{
  "arch": "convnext",
  "model": "image classifier",
  "dataset": "rendered landscapes of hills, water and sky",
  "train_examples": 145000,
  "image_size": 48,
  "crop_scale_min": 1,
  "horizontal_flip": true,
  "translate": 0.12,
  "targets": ["land", "light", "water"],
  "num_classes": [7, 4, 2],
  "isotropic": true,
  "norm": "layernorm",
  "activation": "relu",
  "mlp_ratio": 4,
  "inner_norm": false,
  "patch_size": [4, 4],
  "conv_stem": false,
  "layers": 12,
  "width": 384,
  "kernel_size": 7,
  "loss": "binary_cross_entropy",
  "init": "trunc_normal_002",
  "residual_init": "none",
  "optimizer": "muon",
  "muon_scale": "match_rms_adamw",
  "lr": 0.0016,
  "momentum": 0.95,
  "nesterov": true,
  "orthogonalizer": "newton_schulz_5",
  "adamw_lr_other_params": 0.0012,
  "grad_clip": 1.0,
  "cautious_weight_decay": true,
  "steps": 14800,
  "batch_size": 96,
  "epochs": 9.8,
  "lr_schedule": "wsd",
  "decay_fraction": 0.4,
  "final_lr_fraction": 0.01,
  "warmup_steps": 440,
  "weight_decay": 0.5,
  "adamw_weight_decay_other_params": 0.01
}
Rows from block 7 of a small image classifier, named by matrix and row number. Rows with one number belong to one neuron. Each number is 500 + 40 x the weight over its row's rms, rounded and kept within 0 to 999. All counts start at 0. Numbers have three digits each.
After each neuron's rows are labels from the 100 images, of 14976, where the neuron reaches its highest value: "lies over" is the class under the peak. Only what is clearly more common there than usual is listed. The data: rendered landscapes of hills, water and sky.
# fc1: MLP up (model.blocks.7.mlp.fc1.weight, 1536x384), inputs 288-383
# fc2: MLP down (model.blocks.7.mlp.fc2.weight, 384x1536, transposed), outputs 288-383

fc1.343:536439501539469545501474528486517466539539561486444520495573533581498479542475467449490480462480530430538510436463466495515502507540534518499521465455469516430485559550584472484520501526513561526514500533466560550574521492400528485442588474499501459475567540545483513492531500458482506476
fc2.343:505569489453481555554504525456526495497480541459527525475475456404507541385482453467493544508500538522506486492551472494498484544534542517559473523548502432416505511564467530494514466501526496526530517482495616474494512523531484551438420462477577474523501521519433476507475464472509483437
lies over: water

fc1.439:536515524525563492499414458528500527540446528451453573515569517553495462460463506417511427501492482562551493503516536497548514514463521536456529432458530465493542494455548496489471436443426518495465474475560475585444514540506513583454600573459511546496498511508422476513448558520495561536
fc2.439:458541495524502493480456484449554462547426510440513508455516527452463503491506474541476538465520512487512494540493476417502543482475562548468529502490506503515495573487428506524526517454531487504476554541511494496526465455524481502415489508496525544496554569492450506555434504477532570487
lies over: snow

fc1.758:515510526502493444492459507523517513452387481519461538540453443490513523522533413445520483482512526507528452486475614457558512500550573512504407483503527464551480410468485524530478511522471531494460525531566478506514542551487524493525498530524453470505516490502492474475454456577520548570
fc2.758:571461538525404439500537558539562544518559496502486559488569533491474438405510534462480518516513386479538553607477434471467416453509481431533467488497554582526612476529467520522505554504504480447461554415498510517450505555531514538485363503469433549535486451453530436473456480438461498524
lies over: gentle ground; water

fc1.621:473519492517564505481498457533541447395493449435521502516480562458514493468567451453441505483464481497433594523524524545503494490496545453472545510522487561442452500501563483479539462495587459469488491481540447474530538556486485480549476468519548507475501468519489454503481473501485480477
fc2.621:400475458534493522523491472528479461457562561437512459521483495511554473554544528543454520458480479512512527552458521558496495478504559458531443501539461465470484460479431535518482515534519564454538501511455512501506439548514480560517526524460498544545509536471553487489581488538534510545
lies over: snow

fc1.246:456538428561437475557516574509496429510448537470472497505513474479520540446498562488470512528508515554479517468486536511494519560478492559526483601503493505496463506406463522543486521487513513555543515560505554539458416494533435498586446508482474493444506561506472461490475519455458529521
fc2.246:548579497533526515595466570553557507534506557561475577572494540502549515487526365492483498431530431488466549439507501481497516503499486479495446585474496438509470544548507524527496504421430534506584465546449511495500604497515445486538562528459549475474461508494513399568565488500411452528
lies over: steep ground

fc1.249:507414518488521439539502480454523511498572483478481531495520578541520507478500466466559551573516504546520531527466565523556450533512463486407536435531581492562453461485470523483559504490543420577517488471621570537488496507482459514560474493512464439581533574562447494533498514450414454498
fc2.249:530497485504509479474542490460531481477489552494452487516409488500543560460567607536495429479520526542472452518482549489496476468582480472496483508463556518493479470484545543450530485484477462484474535547498420472489635532496506493501498479500537471444474489515472482472518484483517471447
lies over: sky

fc1.40:476399518531449540528458509466491575484504563551441497468515486471501515455458521502516473539485454429466490453440554461512427499556430486484485476503504550496471487483453459505432532511503537516517485517503525500549500501516495473503462493507457501381529522487526496483513501543494484526
fc2.40:488409477494515522459569484520469510521524565482493492539480597499510576479461503452523487511542534566462451545559474531551484510528440439605545471520491467527458476535522441514532519524539483501466511543555477510495492490473521545547491521505487482529487493467431508405535470482513459483
lies over: gentle ground; water

fc1.289:443492524462514538485486537602499463515582458467438531523496472537532452504514484564554494426471554425443507491570474465487487525477479462547537439480535462547559555483537480502558463485518461540501497549509514537513502514561530497509469506468513497491544478491513460478497498479417579475
fc2.289:508558554420574481511524484518464474525519466529569527453535475478570509494527468538512520496579538476553535499418448497502543550486510478536447502454546469424510370478512510578514477542489483438479516552480500479509448537452514546463528510495474523567499491466548515583551467510480474520
lies over: gentle ground

fc1.627:494546534430590530440448473470499520497581441520463547535475540476499452517513475494467505574426481347506469539555503523455476543504523515473462502500405439546523434498434477450471447442420557488536578527549490474509531470456527453494463460459491546522477444476439443527491490539480520495
fc2.627:538422519517482442518555523553521583501493536532496498504484456508491526519496574557484497514518606605460432478492488598456485414522539456512474506499470529472478491530561506525557509499486454429500463553569465491506516487507452523536517461485487498475516454510449575485490477471472520506
lies over: sky

fc1.464:497518484534502449523487532441539520482505459522517520483445538506520462484522463530632453547423500435419454495503477492432537503508532502571522440461481478558495443511458448495536443478488395498527503524457479467525499493512473499503530538538514478432502546513474528502525514525533487479
fc2.464:527453513520468502511480456476493490492460466490523520553459543547427469520514520495425504531461523510503519451466505469510512551542484541531522569521492476545471508557508504535557500501505463498534492444541542524498513498552590496463453564511485449471465533587521528494522509468531527511
lies over: steep ground

fc1.405:522507510544515516536502460459450587564523474462402530493484477473459418491475543509485481462528481524445495506483486490483565564488464484553556488490547497471508423520529560513556527477472503557536515525488520539498510443512495480486468472515520451490545431486460542492538503502523529475
fc2.405:441477514458533520482554518493502532492514489512442530518474532536480547561510516506553461471471500507443471511556520529502505534437530500568423458394516497529483523548528475559483528498515507464486490488473517416517481466491455464582525446525470507502508553518474495427558516499529524487
lies over: gentle ground

fc1.735:490506528572486538466470531530533461517508537455543457480507502506519538463508482423518494475507471632490510522513486527550530523484463516517521558536525495524542476500528463464541495531476488507521447487515502484483441528561511507524457512463492521526529456514524545508509519498494526435
fc2.735:537439510542573512494505487470521525434530402505457459480633500517463521482528594532529496490501515508477508502517516455576392464517540526475496484496523534500575545493530462576472524489520472593475526544515455469503521519504510434477465528544474472494489531481490507513468474523530476567
lies over: gentle ground

fc1.326:500410536531541462541477445479445550522529485538455480516505517559502475529497480481541486491494483526516455464567528488543534496508460470479504555429498482476475495410503521494457537560483506468520513460520469479450518518480505462540481515487526478489520497473507522490482478568521461508
fc2.326:537464491471444417542493511528417557517588532438563494524489458498503616507507538511503492563564520529542513437538491440585516467540508550527519494496435523434496495482487532508471475548439484501462541528443470475501505482563492461481501527566509420541485481503507520498402579531487461485
lies over: snow; steep ground

fc1.740:500516525388499533482433493526442512487493590544476480526511459472491538476516449406511507467508515455540582462510494489530478473508495454473494497458530492495518672421513527489490506524520445513423524542461468626477545502435451478517528453484503492511543538484462497449525517519487510580
fc2.740:472472582469483507528453501520486524484495504419466536539582499443531476502482472381476497521499554520535577515494520523518499457516524478511480528459455475519480470501484480470441506501565529528430456497440469561548459511502404510502392457479476417543550502539428515467482611494518519534
lies over: steep ground

fc1.152:496523452512462576493449439553449451551558531513524533538465502634527430549447482452444493465515457487506488511438513543540454472490593556413603516572503500485542464537502502509454466535558532500506472434490486402492544509515494444540497459566479507503482471516513471462458498425454520476
fc2.152:495436455440490460526492490441461540464461492521491435466552419606529508513531471489483579508463475486506494454567518523507457532516460504495511483494460473535507474542495530490496503506460535464518503485446522583491500522521450545454424535563444455599588500544466523463527559528570408481
lies over: gentle ground

fc1.585:472466479476532543530473546482485511505527490532496484548563441484538466498434453550525532549528559451518547480511460513532477525505464423460615509569426472556590501555507493430413436482579507559456575462533498540447471536473504519495483554488516547506544531492491515525477540467455507536
fc2.585:414551515469525538500453418511490509493510541437471517484530497552519437439524456487555553527522470543500532479448524519478476543551525436498514474490513491485465473516514480524495492414475447489431503512495546513491525513394438456458495556513504489540500492514470542573539456621473524464
lies over: sky

fc1.531:449495535525575563438524550468462480548490487521542499489462483500529513539545484431483454505519520505528479525508440514447489550544496465476530520499467480497471559562523536451512476491590493556569516499526538475546527521519489505462477503470548449520466464575486526531466485466530463521
fc2.531:513532508533443518549478469596520514571517456426555554464513427518475549438447515477492474455577500440501498537493485557549568484530493518542461468509451541490484542548449512519523511560508507427500491452462536520496506498457558523524496498572510471486512446490487467489547475508567458516
lies over: steep ground

fc1.323:510537488475490486464519489523394506418628489494472575498489511509476443467531506502463567492478480418440523512546420491431564518481438453533469547510567465493498507513519545480509454515572535478533493509492506504497564479606525507471570475510513559453515461507509453494494556476435530537
fc2.323:475564590454510518463480466500488446529574456499492515453547511477559452494468497492533462556571500506518507487407438465526529475540475525491528468430476507544437478530515564496507544498521528509548521492546479512502471450417495533492460508491465427486550585466574481502567481479521485504
lies over: gentle ground

fc1.237:484465485480533484475472505486450511522503569494461499519490555458483486523475429516527567485460445525487534507512439517527503465483479508531504536510451493516515431580573469500469506531511455515466439481477542498482459519425495525466476492593527517528352508472494487455505514469516502446
fc2.237:502508519559514509532460475475488568464420551480472496469459469590520508516480484503546593545503490546438497511490542580552534418467446430424503497518484457522464455487540411430432481484577458562461533517456459552446507515542366597508501480501505512519476535487481553472506508541505529454
lies over: gentle ground

fc1.745:552435537471543461474477510593531448470511520560537478500482480500477478483466528497624461498537518524483526492488590537506438443462501481506530459586463514490608477500479417504479515463526489473535490443466533448488499543475523504515486513515495517496560449490508487531473549527481595489
fc2.745:466466516447638488529469476476569463471431436556534523467487455464484487444466484546545438544540490510450444516542499498540505560472456497493470471548500412522535431487564491465479508485535524517533537503518451459497539464521408604374533495451527452519568541590506517456512507552523550533
lies over: water

fc1.123:412556481507522458628517528484529523551510533529455492491491565478445528523463511582510555528473480487503520461500535513524514445442523494538469475483468499465472521502483515501484457509471530467495492513555524508513460496546493416497498477496462509474563502500526507521488513485561584517
fc2.123:490543417474547475545469506484478428540503545493525437471458473471544555481468583493524489494461545520499541510483475488487494456467448492489432543529443495569502502543508550492554491505548511553559455602475534538488529480489450473542593438455481535413464474502485485442532543490525510448
lies over: steep ground

fc1.509:497422514473529438454475511641444475479436464537561511565484525462485491506508497465455498563484504526470543524503469516589573452500533496534457497444468502507485540556540497470475485447486498507479473452480535476548550450512485427508488550473529534466506610546507560515474522541537525522
fc2.509:533384525513518544515507467530478458493503569500512423473518521465539560488529416493535441544492489461468520532563548511566480522498469443461491491463526496499477518473424562479508491533526466471471539500497534517478484484505561476438504480498492507522528519456457463523509467512485534530
lies over: gentle ground

fc1.518:518585543514504506594444522523544513433553524474495489490507512541559469521491506525426497554540474457556542573530452588522484561508506449607513369513474464453444472482453513511519461535481472501443477448510533528558397534494515542516543433536540506433481561552465501489510482492455438475
fc2.518:474565534456488506479507510557524460465543518470466542489579404534483519496455489654566520521474516453542419525513512468517529453480472407501499563516515540510457466483468506478496540534585510533525513504544546446514484506490458499522534441512517470444543526451563553461479482549523495527
lies over: water

fc1.519:498447527487482537471531486484423492444482529462484497517456509533505502512535536495451499504471472445501476529488538577485478471455568501515516474475447478557547498451495450527511487524492500541506506550563497414559568482528477503501576466516491514494468587447578509463526519481515536558
fc2.519:481509559491480524482436481558441533477524423472504497569495483661462510517558509486495473483533464502509491420507525532491455566441558537480522481474454508485464519455522476514506590491417479462568517508485495455489517594457541516422492440494549495528488491514532526464520469493462469519
lies over: gentle ground

fc1.634:524487463577534536473529491457562494506408510544517534487498497466527547500498481474443537457544487515502517504508499444481499557486506533537480497486479511461548534592396487509421490517531517499439548508551472473532505459508575501515526468506491443584529462484512525477496438463539455508
fc2.634:506421440509434435548515478506503511475569526508441483506489491507479492486558536467542480465566579519588501490498429463492439537445507494481455558505468548531471500441502471510485505531464467455509487523607499453507495494526532527450565487482494567485487377448462474481485487548474491499
lies over: sky

fc1.201:455466480560541503554528551488492526529511508460452478438485528530470523479492455490466468542495494506529492471489526557530519520500469559572466552502486444487511570468534441432485513522514449509499501614509451514430490501474505441493522452510540506594484460492506537541458510526419573413
fc2.201:495572470519404545512506435480498519518417405504496577468488483422534484517491489524483417511495490487495479552513560579548522483514472610478497530544527508429570497547476536519517493487523476497494511452489497551482524515553470480486516479496509516519550467456476477516521523551532494539
lies over: sky

fc1.490:538458597497452478526411519519516476485463515494512502510485541499496504486475540548525518544477425583448566483502466509477511465535506461517449527461502491500499508538532442472534466553533483549448435458528461529553525518468522491482544550455501555487498518487538486528575516495472496499
fc2.490:543493508450570487448506464460437488476505487494575489574518564522469459495485489567544493486532449503455511484573528514550520454518473494510422506509500561561527483555536509475538478524507494550568466481463456503521479624493496580458603513503507509457391549482532647500507535541494464506
lies over: steep ground

fc1.709:456470399572493548476533460426495527519523401398448485453502513538433496485474464498554538550480512551540490477519495511505455504490524502444479523414474426544486584379487500520531468514504507454554493566530537418479527512501482445527516514549434513546556479481518552472568510469531489491
fc2.709:531480506545535486524495484566513511477526518497440427440490459501530469526493478445550492522552485540488540436496483551504468558475558524467546477590578518557422445479439471518576489471500495542469530512558496475516514464465538437501513492476422516499513502464467543501476436463495517536
lies over: steep ground

fc1.751:569473548539483476490448502514473517454427539602453527476502499551525492463501557503440503473512535468500438548502478503548454493441551443542479447465541519488429521512473462534551488477524553440493442465518483513544503462577468495498505477454488545483482448503598477498445496528513531570
fc2.751:528497484598471473506499554477482486532482487546556491483473492459528501522467512542473458493423474504455563522457558489487458580511452415405490583542485522524378472465473490520492530444532461482470461472522504458460515495483451577464530478512515479436557551494507487482540549550530496488
lies over: steep ground

fc1.44:524538576480528573481507509417525462535538530507460481471503507471512515461496521466492539506423507486499485491512425544518436455537396498457523508482477468463500542499535547509561598514503456480510518482494510475616490533555532537443499578489501406486499485478577511481531529510481545450
fc2.44:523554534440506524506491449451480510521551500516399550465507500490447525446475423465488490533521582529486550459546490536483509506497444502552535479518494498532474548546528506533493453498513537422505545515463529569537518474470521538459592510546470504459537558454508542506545487461498564501
lies over: steep ground

fc1.664:488539498470489537437517481554463516389499457493409525465555569475505548457524518511460506482490507531511495492445532544508438549430529518537485526511453473550467562523551494433505500529534458452474544505502528468529523478509560460523546472477475483428454498523483505496492479509499554483
fc2.664:492488443540452487503484536502527469541497452562425532555472488468502549501528515518387434484475554503479518528470558539522487555512666512444399483515513520485486548479449513517612492486444489477563466547481477490491452447517503484493491468575497574685490492468489517571486521489441502529
lies over: gentle ground

fc1.364:544485458473546497513543485525494493510408495483482526472449433438452472517469447443402572508509589511440451495536521458520516498492461509508486415496501528461490467452495447513579492481456468520471457506495539511493577533416442481510543460454560410514509534525528484449451468445523542572
fc2.364:530511450511470496541530440419554396411524480446455482380427506509493427530488544535493480503473512475524448525509484481531477520452587483535490595497536466606476501428521422522517429480497482468435477488501541403538552470419516508559524502505535475545484489469464509610452568448522485500
lies over: snow; steep ground

fc1.330:467556433485476455466525458426508450496455453526535476474493476499487582539506529499504435540469571520486404486512588465494461459474543481494499574509556474507496416501520562537515508556483422420560463461477520399536490559529464615481487439495519464495482506494520485486574526554496468530
fc2.330:424496495475457581470471651561529471515544560533506451477509494532535518556520496452445532493500482470572426453440557465518478521594486474514489460437472530463451554474497516494501502540459537443508483495473523469452496523487470526496544543513507470451530483480476542506496565409522512527
lies over: steep ground

fc1.688:492529479493539541523535510459454453474522558421434523518472554485444480500449496495457471443505460556474465525501518542574493451548472451545489476564522436452481550506471478492522570484523490497480494469461545471475482455427489557496509551464522466506471558496482534543540468468533515404
fc2.688:578543493595474518487450484498478541458444512465495514512431525541498536401566499430502494556430455516485487430482537533462476508548492521523485517463472443507493541487576482483486564535399486498466491515513428514547466480554495517500498495487555509525477554486504464564505478548535517512
lies over: gentle ground

fc1.206:480493538366427502501439499512470541430486451507516589484495410450518529481496535548511523455460529421498529558516542498535516419520468454507543469514496528537455537502454488503495562434512480436524491451504488497528458537542458559436572477540430539466441479449533484456475493527577511408
fc2.206:495464481554538481497545473457532447511501472542435486439533509498469597439527486584461485441512567486511499499453491518475533457487430505580412482520435456508491507497551572509533504468527522467474463508497498539550463475477487472548544462447460447517526530539557466525554479567476589453
lies over: water; steep ground

fc1.242:453531567524481577451486510515444577503490513474509486536490491472481500498494504490421519469487482573531519495497504470500526564579468521475524524480540488575467530449517549521610465454342472447474526463510516557541479516532531485477523454476514459477514462423530482469554486466480565533
fc2.242:505421548480550476555537540482427534410461413541533488510458533466499454499485535618479485467521513460476500453518491464526503479486477531499457493557438490589433562507512506510505519485440453470520535485511530431492497532472498454486520452518521548530498543526513520479520462472525609526
lies over: gentle ground

fc1.742:466431455471448473466487534500538501591489447481507536522530479504555481468506488571545457407489536462521456542429517533505476470530498488490590509473560473542545463498520483514543586512513478456541517563437510518490539486496533499480453527494481524505460464427517521527502465496516541507
fc2.742:475520519538486514544491464467498544335411486527521534523476460433484471554540517530499541557488510520508452448473556545530419432454466483487491522420451567516415481497537531494544479507484536504518495491512547507496495515542450490552527474487436467503490542537488526512464541519509503506
lies over: gentle ground

fc1.20:430512542521491476490451426498489492531534565498495512492513581495543435479494512453441470417570510480486483368434357503399514537479493472543476534497468529484427522503520506518473489453456448475502483494496486591514549464478509507447527513451552534469448505546495479500515448489460519490
fc2.20:516500441533505501564495492515518446541486521517551482478473551569523573537539479536517527499460532473541529551591538474471588418504527500555546496453548498529541507533485529477498418474533489515517475595499480517449464497457493511485555485473510423566527561503544524483516502477477554465
lies over: water

fc1.180:457536498508454504446480529378370586488464405525410519459441492460444478495501486495508498575527501539514463487486507476514550503547515415484509528493429490526520529450499444522570513524516522488567508504516492514494504473601487500514504549564460520565508499490465581535529577443546445468
fc2.180:433464503491486486490523563495431521542467527508521546522428457520557433468455550530425562558531480446541412513547541425468489498386554517487475563506480548498527460508539483476505456536467468414511501532531509464463447550463544369479503388469515476510442482515494501470485525500498510578
lies over: steep ground

fc1.633:455475514473502421568457558521467502498473534500556453491429450560514480463491503526535469491466528472582464576449500486463499506486450485474539456488527495448472464510460465494551452482591471564483522545493550465447523515559487508464535502486484516465517513536419469470460534522493530442
fc2.633:567480514531484535438486429411503469493535523402454478472542457521518568541553481473521508489525544540529521536484533530487530509427487575409553533389528512481466477421485495476481472480489507506519534503454547526538548502467531508494477553498489540530542531452492460470490495467542515493
lies over: sky

fc1.683:515511496530612505660467436508497523482476509521470525509481514488508443473506493536514543456469534501522506443471505471444484498457413542494552353485480498503522473538418504507537518476512537493585560523507564484565463485511477512568488502528537513451514462606558480443501492489491475481
fc2.683:480456526474457515537508483510516552459494532482521495505463535402466478503551510464534466506493411466498405580568459498519464495473498484382531619497523506541542489429582440553457513479523511496485488466546496502481493442511486566488457525521541507479522461517513489538460494452518410502
lies over: water

fc1.118:455484432493541493436486489401541543539537519432575577497478503458467483487523470478503521449502467479502474452496465455484535521481506497495519536506483477481451519462606529501531504504529492519448578482468591545581473500531480522566484544467523519554545489492362526499497450518490529501
fc2.118:457506427481550518474501533565466490450541494529464508577496533497517504575471500513431517508486523508532484524541475519499535503502379496512497511506494448477474510511565561517561509515389465543542477473577488531520475579450540512550562516489515478534491523486525489499478481514573452485
lies over: gentle ground

fc1.115:507522540485489506509493520502508577485474496469468490464496489452547569501449468480611522455563556430474516444449501496480449495488500493510444515502515514460493531495447494416505534518494366455500468430499510505493461537489508533514499531589517487480505577471533532612514507483469524478
fc2.115:503596515534501460526521498471483540429528561475502530510464509539508471473527491481457509478502532432462491554485475455537467421491561526545458467449478506448520502509497422463478443471495474525404502463446513545503438567507573445562432465493475416535480517478491442458512451551481451422
lies over: steep ground

fc1.154:502545467563558466469509527483480540432505481480466464464498485510500494511503521500487493524494546533506457526605515535460499483552523490433479521524455465507537496500492553449481480468496449516501514470514451478447505489561481483506593521457496438616539522550504474509458511447508456527
fc2.154:460478472568495474556506497459541485517509569478478432435481439438504478481505509493543482496452488510483509508499571528552525540537468555524470455480430520464524555488564502543498489520493523510490449487386498530475509576560486429520523511485524532462494517471459507443587513464579489368
lies over: water

fc1.393:455430534479458475511525451415453556518548474398453522464562544516460486466479648451471555507506505503508468503536503510445454420567492545473419539532501518522495514489524550556582498512421481415510481477456498557489446503504437471497598546532496528550529488477514517546544504508527501535
fc2.393:464421522488456522568504508565519454456456518491496499538500454557592518498445395526533512468544527472441461492534499539500501514451516466570484579424523472523497534517506475450464476518477508488559547519466548522459569514444527473406551479544458538472505380510481517578538504484422492567
lies over: water

fc1.112:466545502565477467505490507525512473458516508534471510583439395494555477538521538482463468518537513531529461451478489536559475522496465501458451525509478434509510467508529426556486556518539445452556520494504500489476448512528521491483608619446507502588476443426532477438505519582559528495
fc2.112:558604612387572606508456519462475505570445509533500548473502432461474579451468457484517529533527556577544482450530525486486495458498457477487618470496491584504493463530482498483526421531486583586491478569584495488468534493492501542548507515569490494500443545442405467589508541518470625444
lies over: water

fc1.335:522505511483422571474462500493548547515515433517455363453459551483489502533487476496513474553509570487532559598563473465539455513460526539469492544549543520514440454486520509482475462558444472485480481478468513542516470508514487429503489563465531510475492533441444495533555523461567504495
fc2.335:503525522499478504594507469504562531484515488489479588512551429497467554440513494447582529542526527490496534547424510486495468572477523499513500522564443509597480495524509474541544468541489488468502601399552479471477488524492517516455454471561468536543503493486489560526480425489523556469
lies over: snow

fc1.143:535489543530551515503465426493499514439481489532500542409522492595488498554452420515505520513476440561505510550472502461553513475480506530523516532442469480507475496468524523539477566523500485510422506527534474493470518499544506497478486426468501479466498500512506547523564568460487574558
fc2.143:513493490522447490480473558478494502508506469481489501462524504544598411489489547565494498517549503472542496529578502543473568593493508516479487563536427492489503493497485513524514506518474439484515457512497608559491531506549474491535440475437490538478512531488491514436517498536521493580
lies over: gentle ground